Weights of a small image VQ-VAE.
Model: 2.9M parameters, encoder activation gelu, encoder layers 8, decoder activation silu.
Data: 195000 training examples, 11.3 epochs.
Rows from block 1 of the decoder, named by matrix and row number. Each number is 128 + 24 x the weight over its row's rms, rounded and kept within 0 to 255. All counts start at 0. Numbers have three digits each. After the name is the row's rms in percent of the matrix's.
# conv: 3x3 conv (decoder.mid.1.conv.weight, 96x96x3x3), inputs 66-76, a 3x3 kernel for each
conv.0 091:148161119148072119117125122101126118123154141107120119122135130145176146126103152114098108130145126103111110110100147115244155130107108130125120112071145124127108116126138128128129132133131111113111137139101121143129127128120134134103118122135130140143182173196144185191144110128113133128117131135
conv.1 093:083102097098122105129128113123121114128097124126123137142129126144133124142165175140131129125073126119131124118091122125129093122128117133115131140068112126117123144123125127129102140127108106110135112054159103102121127132143161187136129164131129106119134163125143112113099115108069053099129125107
conv.2 098:108133128110176119139129141143172121118130098116113125110143132143116142098147118137105112119125095122092145152125121120130144112131121112145136165158131100102113127039164121165131150123136121121135147126146148141136114088113133095083147130146156115135121138105134105119158152131149098130129123140
conv.3 096:134103123154074136143147114138147144166192143144146160107139113139158133133140107135120140107085111107126091117132136122159162137139164137142119139108111131145143154148132124151135139135140130151143138123151119151135137131135115152131128145126128123125115111133126107151141125138131125134131106155
conv.4 100:128144132085084105113111114112151134089147132103103127121117118146124130106135135143130135122108117136125152137112137126154130125072119126160121105117162128088100116051147107153138121125130126107123144124146183151152137096103127093160123130126123107128118114134112175104155126159152128136110139138
conv.5 108:149108114111136083145099095136114099158105137107116118126115123128080158122155119121137092139092156124119128139163138150131116145130143135107110182196123138124127145143142155147137127119123122139130109102137115151122108147135096126135094132128116125140151148165148144148145124116167127111125114125
conv.6 089:107109111105116125115110117100151128137198135111139136130144131119092126128137134127153142144114141119131143133120127115151111154167135138144174134209148147128174135081159115157157117123109129145128143115148133159137118136107123190113122119105127126129137180112138125099126118115132117126116127128
conv.7 123:047114113098130124130135132096085135092112145104145138121169137139160122123126138122147135138162128116135133124148110137141109126164144118081119129089136155152156109090126098102180126137133166150139158142097147122114141130147120129124148106132118137113120095136118116117110124126097126123133150123
conv.8 090:104130126100152134106122115135119121121201108118099114147145160086099124122112140106121114115148122101111120127103109122145124129098132119128134133157140126143143137121093141165132137138145095106117111100104092086092113100107057123065080041036116107079126136116123116077140137111124108108129149129
conv.9 089:113114111165120121117106099121109122083137104124108130128126165174085121132169161135116142118160123107086137137115129092086134120130125146123115150203128139132129144135145126126132121129122142155142113023130172095115124144118147102126144125128118113149093175137122122107125116118098045090116114111
conv.10 110:133165145142164128154166144136113143163154139141112131154153135139108075129113089099096126121136129138119154144182131126091135125150126152147130142063128134098135096081140128131152131139150091127122124165100118122092130122102182164147135206178104140120103166167100152150121121122074127121125135142
conv.11 110:134111146115118132129141145097134107110203121114110125137123102127124156132133124152135140150123142157108157122143127152090105145157116167147120163139120145133127135137130134111102126130138110114090119202090092120073120131136161158160183142192145142133156099105161123122127145135110138120166136139
conv.12 107:122157114103119103125117118147118141158219124117104139131141134135103175131155122128101121117144134139130132132141103099116135090102141139146135165142120127130151157189155162123140132126139102140124154135135106160109112104114089120130137133161125131119139196167107112115132124130134109132111110117
conv.13 094:142129114140118144120115139176124126138218118147134107118135106130162160121126151128120130120080121111126123142190145154123147128130128097144125121158089116133115146122145136070123132120147097099101136120124103113108137102106088087110116114103117126131125219137113130133127127151122142127145145128
conv.14 095:125150127125134137140139143126141140148141129131159137131146103154187143129144143134148122166149135146139116114119143163101142137147140136152125129191129123112141140073113144112144112126113139123132148131155134147134150156134151199122171161140126131125145159161128127166134123130142105140148100142
conv.15 099:146111127144124133168160105137088124181175125169164133134101131087124137138102122141134134146140136121131133120135147158140158138133146154140138150189093162170117140183097169133087150122113117141114113111142112108152116125136096133124088110108111116112106149072106192084105131137133164138122126124
conv.16 088:142079126126109150129079116122159139115041105116106123145131136124111128149114122122142140150149113125145143114121122156061136127122118133119129126255137132116102152147150111114093131126132132135129137049131156088140155120143118083097127086113132128128160126119137146120107114127146128139129105115
conv.17 116:124146105118086110104079116168179141139089117116130128118130135126163142139135128151159129124150106122109108146158162135142117133132102160145149159145113141120122125101135142105109106121117113110121103112129130106117083100105117124159122168165119112116114072105115124123137131111128135102104100096
conv.18 106:133146127138123106147136147142146116156126144133099111109147137127171166118142126129137136123129153117179124099102099108166055105108097119140134140097090122146138167137108131087130123104119086111108126158108123159142112135131112159155142175174151144123151097135175134153140140126099145143137123125
conv.19 091:118116108139156117135143126125126124139166142124138122108137151122203148119103140116137125146138116132125121130152128139102130129124130140147123130255130135157147114106115118061107118132135125129121166136140116126126133119131149152084119105096109132133129169094125111105130122129129143125140107127
conv.20 081:075090106106086108133108123146125127115202137143121155129124164130128133119090135107133126129145106117129143144080119131198105106115106138108150135165124131180137137125104131178122109116103123155140106122128115099117125145147110128135118077131121150132105180184105143110135126112146124118123122124
conv.21 088:134176140129087139125125133111119110125163125123083106119097118116136131137125129137126129128107135164155126140153142153195134141144143122114142143180118136113086125128122122094108140135123110135100136156134132180118138119138119059124139089115091109106106110088116113096145141137129125135136111120
conv.22 104:105141133124161101107127127164164156156152128129131127118156150137134149131124137110108108098106143116093110145148137138161122148163139145102140135154115108096113105110110141139137118123120136154131130127125105057142090137143122188156111174153124140123130092094120122096147147121072096091120125112
conv.23 108:128158172117181142129133134171163155158066139144134155136128151117153150107092122131122145097043103050066084109132136116170160131132129143144117139103128118159137135139149141133151150138127122135133098140100109121105096116095108132107134151120116138132126128129113134156137149131125135135070097125
conv.24 089:172134149181158137136159147127153143150135144131151139151122122156155130135118116152153140147163150173155145131130108124078105138174100101129112117093158106154131122128159132085151121126114142150124118139142140141124099117122162052122145112153103107098092120096119109103142109140125173113168143145
conv.25 101:120111114175154112140124132135129111150202134140131122116109155096170157110118135140126140155169122157137155144146140160149114162163122129152114122099090134116112107154126118145122119134135142145114140102135151123107113080117137166129132130139136113120125187098132103085121125125112111118121094101
conv.26 104:155127135139110107114101125112114112109113132107105115116106122130164130147110109123140118128150127120140126116158132112117069112114098110138148127113175118114141139194146121150107139132146136134148094165152141112118155158106117095108143167083132155102128145252150144160124122095127161124131116123
conv.27 119:091071084095062113109112111148122104131156116159140113138143105109157123134134141143118059129134071109160097111136123142165120119145111144131123134084105149123097118144150113079116127125115122107073138158128112114081092133168140138197128159183143128144131108128128106150122129123104104094132112109
conv.28 107:131170153109126124115115120109141174092111139092103156111138137122127121087069139123140143108056111097071141136151124149089140135121124118110131111072133056091116136118116175191112144141123090116139134119124105102116140102073162123116201173131127146122096171112117174128115142144106142131103109128
conv.29 087:119094142121151132137138150099126106113066135115175119135155155145095159137143122141143134155148148162133146125133109154190107140124146123114099126101149130163138146162130129104147130133131115107117134103155143129138137179165115097152117118129116137141108055115115114115130116133143151126116134125
conv.30 105:163142119172147130125131119125129123164152118129139125151119100164065181158122133138146127102149097128122118121133131152066166145140153153135123141205134145132129095110082119107084094093112164150120102139128097148160162157162153134206138180138127150173139192161100141160142124147187145147114115129
conv.31 090:156141108127141128124141116106146135152167147126137129140140108148135105145105126137137157141113142162083128109116086132088121113125127111113137101136130113131144130132137170104139138147132166146130151113154141094158123116117146099121102153097120120130141127099120162121119111139153114161131125140
conv.32 109:099107117129174114148139107134103111129062124142165143125131158081169124126094100149126134128129104134128089124121116158109116166166136115103103119059086138219130129126115119067072140162099100115138086115123114120118098116099123136196141169141116131141116100127129137141144106121146137120168158130
conv.33 112:140069144138151131147154132132106103134114126155138122140149168115138110114124104122135126112070129133107113104137129112154125126109114111116098125147126119148140108107103141079131155151130151141154122076142150169154106146129127154152104110078146090114162114102153149142156127134146140113149134139
conv.34 090:158145161164155165142133146123121124137011111120106127109119114125085156131092129126121130141160130163159142130130144154000154158101139129122124127203113128162116121095126120079136127137125120155121149082129129126108138120126125174122140095107124140142127195128143133112136139147166137140121126151
conv.35 108:149105125081127116118140111123154133121025089132111128129118132106114146136161134147146130115080134148125135123124096114164118122144095148173144138152127133115128152189142136177138133136142101128135134075168129142173124139140103104132140109135123098124137091077143134133153141119158174119112145101
conv.36 098:133140129119130141120165139132152156141066136118098106123129139101143154127135119117104128142183148120107120148193168096151174143083123119145147123132134138094116117133125132106126097079104103114146111128143091138128130122112133121078151107071145124099136150078123126120121127129083113110112082115
conv.37 087:135125118145211113138140116125131131119096119151161131122138123157127145107122134116133118109171119093109113124123102091024110132117133151133125116112109114119142122120109113076138137121123114105123148129135120097146119093109141123132106072164133154144132190145146111149117112115144124133165171125
conv.38 100:092164144075220130097124126123134138089116163115141141136155107084146134130117104114112119129124097086128105158188139128119143131122119092127128092141146112094125158060139138130135125137144114124095108205119138120099159138127139116088184067108136137141127160131141098142135123142110126132101118131
conv.39 091:118141145116197135125114122129113145133101110136143130121108112097053128105090120142147118137129138142137125155171162177169173143132156141130128132189092135118120144143122145073132137119105134095113147117129125082096134102126100148100110121097093041084134081061138135083154114116143169110127128140
conv.40 101:121115143079161123102122109146118138151134123124142136136113103145174094130126154139138140094099134094070127136122120120073112134128145114122123128083135112146129111139134150161150130140120116139130132098108114127136094133119099153096116170138116150115085138148096187130135142147133146135112136126
conv.41 083:139127136143110128159127154108132127121123140129147126121120133148066141112136131135152124125103139154166136123112136101129115117175124135086135146160136147131141133088134109106120125101118136140140130128141115200137133133130147109110128098097133134120126136105132097150124127129140124145160143142
conv.42 101:149145115149113118131137113112121098130092127155142098120138125079148084133115137120135130166160141155149148128098116158212140111111128140150126123108132164210142134080110121013125126136141092124100116134106105149118150137143103158148083122100152123137100146121107134131166171138148169155136122135
conv.43 109:121121137139102154139150133113106136071143186091134119125151113143042109096133125135122120127134126114128142119144128122125149154148146124141172117132209131150171132189109116133131109105127106113108102172119119137108114117110149172158148171131147136117129235119154147133138124129132156142133117128
conv.44 109:159194139175147127145118143115148130157077135132131113125128122132187181131137113129132120134167119152139127131139113107099108128121104155124141160166138127141135114112120133070123092107113122134138103149119123102151124117135173095133147148158112155123156055147124133136147120159122138149134139148
conv.45 108:159109130137161104129128139136093131143155126128121127122121116155102110137128132116117109100167114125132121124158099129037127142179145110151134130137158118135161120138153101171135121127123134125132121144109095134121139133139120114105152145111110116122079185129072056119138125123143138131164150114
conv.46 088:111117115095146125146134128131087112087084144121111126113121143120127111128142114144137131130117127135130138148151153116015105143183159152147127178169132129140148131147124118079162114114132137149166133131142150164143126132136162090110165096148127111135119128167132090129148115145132101129115124141
conv.47 109:112125114079144117125122133140129132129195122110142119140110125115070140163142126124104113133115111147181125137141112149143108119148127112123119137121121117105139130131139120156144125131139112130107135186123126146100141121121133152120145171134128162168133177208143146183128136134118134139128123124
conv.48 084:137136122137117139148168147157175153137178152139152120115142105088160147109125107110121100155101117103131097127133142173255146154146124161141142144255134156118142140119137121079107126133145125121153138135135141144125151131158118131136144138156121128123119076116128137147147150133153171145151134134
conv.49 110:138099154138171144158147125136112093166068095147115135110125115127168110120103095136137154136093140134117113150133130131096148142128136149126132151057118150131136126117122131140111138141133113128114128010076148153122129125150119150106118108135108102124137232088135085100123136124153144113138127128
conv.50 096:167165182123063146131149116142136123121203106117095107139128137139130103119166122138142153148139141158095147114162135108070105089106125150137118136141124147099087123104128137136175129144132110099100104133088132105150110106132146135168119147116149131141167184163155146121140143128127113109125127132
conv.51 104:152133150147091179110158115135145132089119128104104094123132152122159113132121162111122117127151117120125122109109120085085119071094114141141142092027123126121108096147123144091133110140117136152145125150141150128090104082086111124102128188162145147151135148087163188105129141158157114148143151149
conv.52 099:109107113126142102115124127154163152170122164105108144137140151135156163122165138126136130153119126139125145123112121129081097113185117120105111126102129084096106142138126159147119140123129124135145112141163114073122109117104136122125115053113146157136116100127146024129123143125125113130141136148
conv.53 103:127134149103124138123155130132126130151104135125161132161114117141138103117144105128117118154124122129105112113086151117241129111130149134121106166237093132129111130151115120119161139146126131126120163136142143141147104125115142151159110143101136161147144091148142170126134133138144124139120114137
conv.54 108:102155144132100118141175123109124124131152123126124131129106125133094132132125132088119138088095128129131127143141121148093134118131121120130121114067129117152138103072117111051118147146142120098122139155118092105124172130119193154125169113118111157148109102117110109139107116129079115104127126124
conv.55 092:162148152128134147141134140148148121120138107124135121156147106127145126156154091157134143158083148191164146155158154118168139154114139148152134136191095121093113144161131111132139112141168132126137175144129166151113108108118117158155162178155126111128117069121158145175138116110130112124129100119
conv.56 109:167210156118123124103107111123131146122160143146130144132088091123154094134127138120122130083069119063068114133120149149165149151178148137127150113109137122127144119146116151135121105109112112123125119102138100140142142149109160134129137150115134132127105113144126153143139133145123120151097110127
conv.57 103:142149134128133153103087115136129141133113105115119125122153169119142146158146143124102098156128131094122144138126113094130147135120099107117147132176153110152134136127138151124139092091113101125144134175143093169116078117059121123090132099131182163148162195140181137171152168133166157121166153127
conv.58 092:103109106068200145114149130134102135124146142122151146110129146124102122124134109120120123134125123148118105120135113107000103109094099147142117118117115126112127122149137118138153136135142149113132149111128153219137111134146095151114106171145121137151167201155138160142134115124099136119122120124
conv.59 083:121110150146061111129131127133113120160125140106095127140126132118095110124122115115095117136140125107154150120095116097115091130123116134071093103186105129112116139094140132123121125140134136165154116134123117122132128118118119146112129114132139138160112228134152126178118151116121116124103105117
conv.60 090:116103141117146136128098096158111143147248092144133142136117114098095049092130109119143142114108108124122129117137109123108114144113121120116143120065095109142114123180116133112106142138122131125149119065140106091167118124099101166070112101073108143119148171082139106082134137118133148126147114152
conv.61 112:126090123124112114146157139128104142105107134132122118118130116107121140101148131114073054141147093138138098097110096137184105120160098104144149124137138134130161121152126105093125146136122134116138140156143131109117136164178113139172136128147146141136143094119135087146137140077129139101158165106
conv.62 098:149115140136121134124127126120145115169194143153159130134120105126119100108110082113107148124103117145154137106179136117129116108123123114098136076148127121102110122153149142110136147149154132107113159147083127154142167102122139080138141110115124102133151130106115165164135094136115133114096053139
conv.63 099:161147139181169113142168122141158127142220141147138133152120106119144145137158129141117120128139119146121105136156148176172143156156119140142134145139155118141122133101110129157097123137124101098103082155079159130102117096094137184149136177190121135130140170144135162171156118147131156139152117138
conv.64 111:115086123102039131127155157153133157160213141149131146133154136144067151131160149127101108140133134128137091126140114151125130114119126139136134150156102149125124139156133134197162132130145132102124122225120126104105144160144168146153133156159115124134139179092135137153093116122104070121104103101
conv.65 093:159167142145040111133100127123140121131169171146202149151139111107135143128141142142147135138187160128116126129130124177134132153138125122129112157095146122160132121135139141147147139144134115084120176136151154164153126125116144142104131107108141137127141120100138162145121111139136136124131090129
conv.66 086:107123124126052112116101114111088115069150139089123122125125128099121086117115116135131132115138126109121146128132126116239105138128118134122122144119144136125163135142119117158133118128122126118133136113131130092135096110087125149121099102083145142112147050112133097101127134122148106122122131136
conv.67 103:136138132122134150102118139117154145094068139096115136139148139118099121129102127127135122129167158112080141114147123145103121143119127150134124171255119121078133159110132113178159114123141097125130131095126102093107118137130106145114107109133125120141099092113123133158169130141139140144165146152
conv.68 091:158135129174139124122109086116120134125148124132117150149137127157147069158137104100096129106121126087112092116100124121119134119116130117137134126129161122158146131162131146140138154152133151143158152134143141084171119135149135119150098136159139133150115096187138132162134156133147152131138108115
conv.69 106:123159131104252154116117131129100137118136112119133142131115123129100129122109127069098072079109116095098107126136131150046133130157129116086115117075114097132133116122117105135134135150135119128097115076106135112121154141119178196125151158120145120134148140122124140105127129125106097121127147137
conv.70 100:082131153084161143120108154135133138097160126129132119121110120102126101125124142128148151142114160119160131127097127121044125097097145150177158129115128156103141126120146142187146138142150147090123148156128132137121142101102105096124095101140121116135129076100114103139134130134119152147083118129
conv.71 104:129131139133154123144129134137142107111162122120128111121133131131080100095126113134144134138105133108123114145103122109130119129151142122132139136085135142143160150137122123115154143131136101131102048032096112089100131106134105108161106091115135106124126130154124082118147135113159114128133153138
conv.72 100:142123146123114118105117113095090073082176143119128119125155112110135183133115151129161118122137143138159126119142135132147102120109118133139101128181068118140121112087101104056084121118119152142132098144113129100117148151146131109132131110151122162145138049121109140170125125138140152153136147157
conv.73 103:082104130113070134126142122095086110099114117102084127122158136129115115144120129122141141123097127126124128164179165111005163140143145157161167150064166164184152147106112082106140114120112140136131134120128122124120140153141145201096181124133108115125109204147119114107137116134095120124147138134
conv.74 102:102119124097178122128126124136107136090158155131128153123141126106136120123130151121144127111094146097082125130130114118184080126139100153123123132255070132135139132149132141172127144146141144139163123123159135162121123128127141181148125173146123112111116094107113153096112140112097111114119130115
conv.75 103:128145150137170128133109134082121113140160121111157124079078091092003130117082097145133132118172132159169144132144107120109131090154109111133104128231103104096075129133133126157075154120130155157127140155129169176155209143137154092134155122153130120103149148077138104125130111151155134147138150142
conv.76 108:095123118161142122140146125135116134148164131177175131120123127108170114110135140119098129116124129135125100119085107098129110151135113133124118149144111156167126117100106110036107130142123126133136112085143150130126123167140116161162136177174129121140133131117113101100096149117093112105133152117
conv.77 105:132157135168144133135160148090086090072100096090080105138104143150167143136138125122110154111069104117136139105126141110181132121137133130097094112186137136126148126093152134104161108120130116132130099073118127062118128157159128168150109118165138154138167081087139123106141156120161114118111124137
conv.78 107:135123147145123125122142141123178146118155161110143141130115119115098118144131148123142149138103146147121147112120142105047138128117127137136161091134166120105126119155129163092105128107128147107141073133134110122140152132110166122122135119103101119104126181115130119089140122129122124143116125140
conv.79 114:143117139112152144145154129098087146094144141128152132141146131149125117100117122107104112116125124117142143141140115148143126133118123082083102127094144096163145129154141109193157123145128157116135139114131142127146126119124139130128131111095110113133126132131112130134135135139144092145138163145
conv.80 108:122140116152116120131121129139120145132138146107122116123123151122166143145145151118132128113142123138138102135114130100103131106114115129158171121088169138140136105132124100124138092095100134101144185229137131124150106083087121179111122086121136149118141120198133131103157116129112152135155147126
conv.81 094:113153130091145119115129137151151127147108175145124125117133097119143138129123112121111147123121136124110136135171134109141115102181107116118147132101127143112114118136142109100111109118141115124114146085133118125101118136140119104166115169176109118122064155147100143124139145119102108131142125113
conv.82 114:150102121128055135115104120146152136160106098132096118106120134110087165119151161145119115127118128128090142137142119128235127124127118158150137161193078140117096141151118145155089118102108133140138138090132120136142099122123083133154114129152124100121155185100156128078143146126145103131133142126
conv.83 106:151174148125097110124120134120144102162128112126105101104114074136157119120124113125105100146133145144105109120162145134146118133132122111103155138131113131128078131117137161100109147158146150137127172192135179129169133129185110131145145086163107122110125132070114098119127140141097140121104088093
conv.84 101:170156138160059149128135148108107118145144134118088119125101097098196094127125131123112175136126139164124116113121119108198106112088135124115128115122114144090114165166160143121154128142151104100074152200102090113110155155204107065110091120124126128118132108130130111119116114128158099125130110130
conv.85 086:111122140115072126125155144111104122119185148128117121116120078112075070140108112137122127126136162121139146104117115112159119113133133112094120142129140152123154145159124128149161124131132115127120124128135143113103126124164112074153103096108136126131076153174113126115100122116097119128108134112
conv.86 085:130133105116096120103116117146138134157074123152130144114119106110145147110114132146145127118129126159135164116093102161181107142116097129120144107229097124084099117101131120098127149129142123123125156148126130144137117135122118068139090088104142140116124014121129106102130133136152145147137145147
conv.87 097:146150128171149121133138156095141128137072137135147130161152178160193202174150153138126129142162108131128114150153153181214160130122152169149142144155124124130113123037116088085105103124120128115127100109108093109095109119130173172170140161134130133147134122180121110171121111140124146136114113112
conv.88 088:116158111127148108115130112120111111131116124095094105134139114138165143131147125134107143103130135140086139143143132129096134132166167149193142140166135145098122143105146133100145124108108107102103094128132086068128118115130109218100138141164132116110154117144136108120128124132099122126130152123
conv.89 097:149126118146057138128121138119129128156193127132127131115132126165047112112103120112108117107173129134145129108110124079000119103114133107092121132082139116145131167160165159147152138135118136115133147092116127130133152143136154155114129121145117134135127255111135145137103113130135107130112115134
conv.90 096:113128114099173133120124112139141159133083137134147149110165141117147127115124148124144127123087123094093138140117132138157109127107142165130131147107118158153137104136137169134153128124110137124161127129131110146130100110103145133132134115097118175141131047110117134137135149123121124117127140110
conv.91 110:114093130139120137119164162094140126109109139107145140141124084133079134106130119128135135097076154129156137133089152100120176116126171128119185111062204159167185123158142124182146131123127118136100110081114128128118153145128157079127140092063120080083150160109136131126137114149151132167112134147
conv.92 103:113092105119184130142132111141155129140060102162149131145140143166119173183132123135118137085104107154145109119128093116074132126103128109122060167106042107146098136071138103080147157145157147146123132137119127135134131166146090140108079065089137152164159157151120106119126143128167129118145107142
conv.93 089:128116136127123146135128128139123129124182108144143126125144158140131156133120130158129142136088106163155125139141116155227138140108115124153126101049107116116122138166120118145100132123104133118109101108125096114114100134124132172162093138141142121150137156137140095122138137138147113137143144125
conv.94 083:121148149121199129132118145107144122067063117123140111104102093088107085120094090129151133149110125113171145134131125121152119118116127120103113103118117118142137125142138135078098129155159109125119150113126146212151140098119155070131139112160110088093133117096132119093117131117104157126125140120
conv.95 109:111155132109185126148155145131131149143125141137138155151135131160159142166151148134149138129075099137138109104109095117080079124111117115117116112123100111117102149126131141131097138128145129119132096132117100100133133123135139180165118113125118161169113147150127140157121112115094102120114079130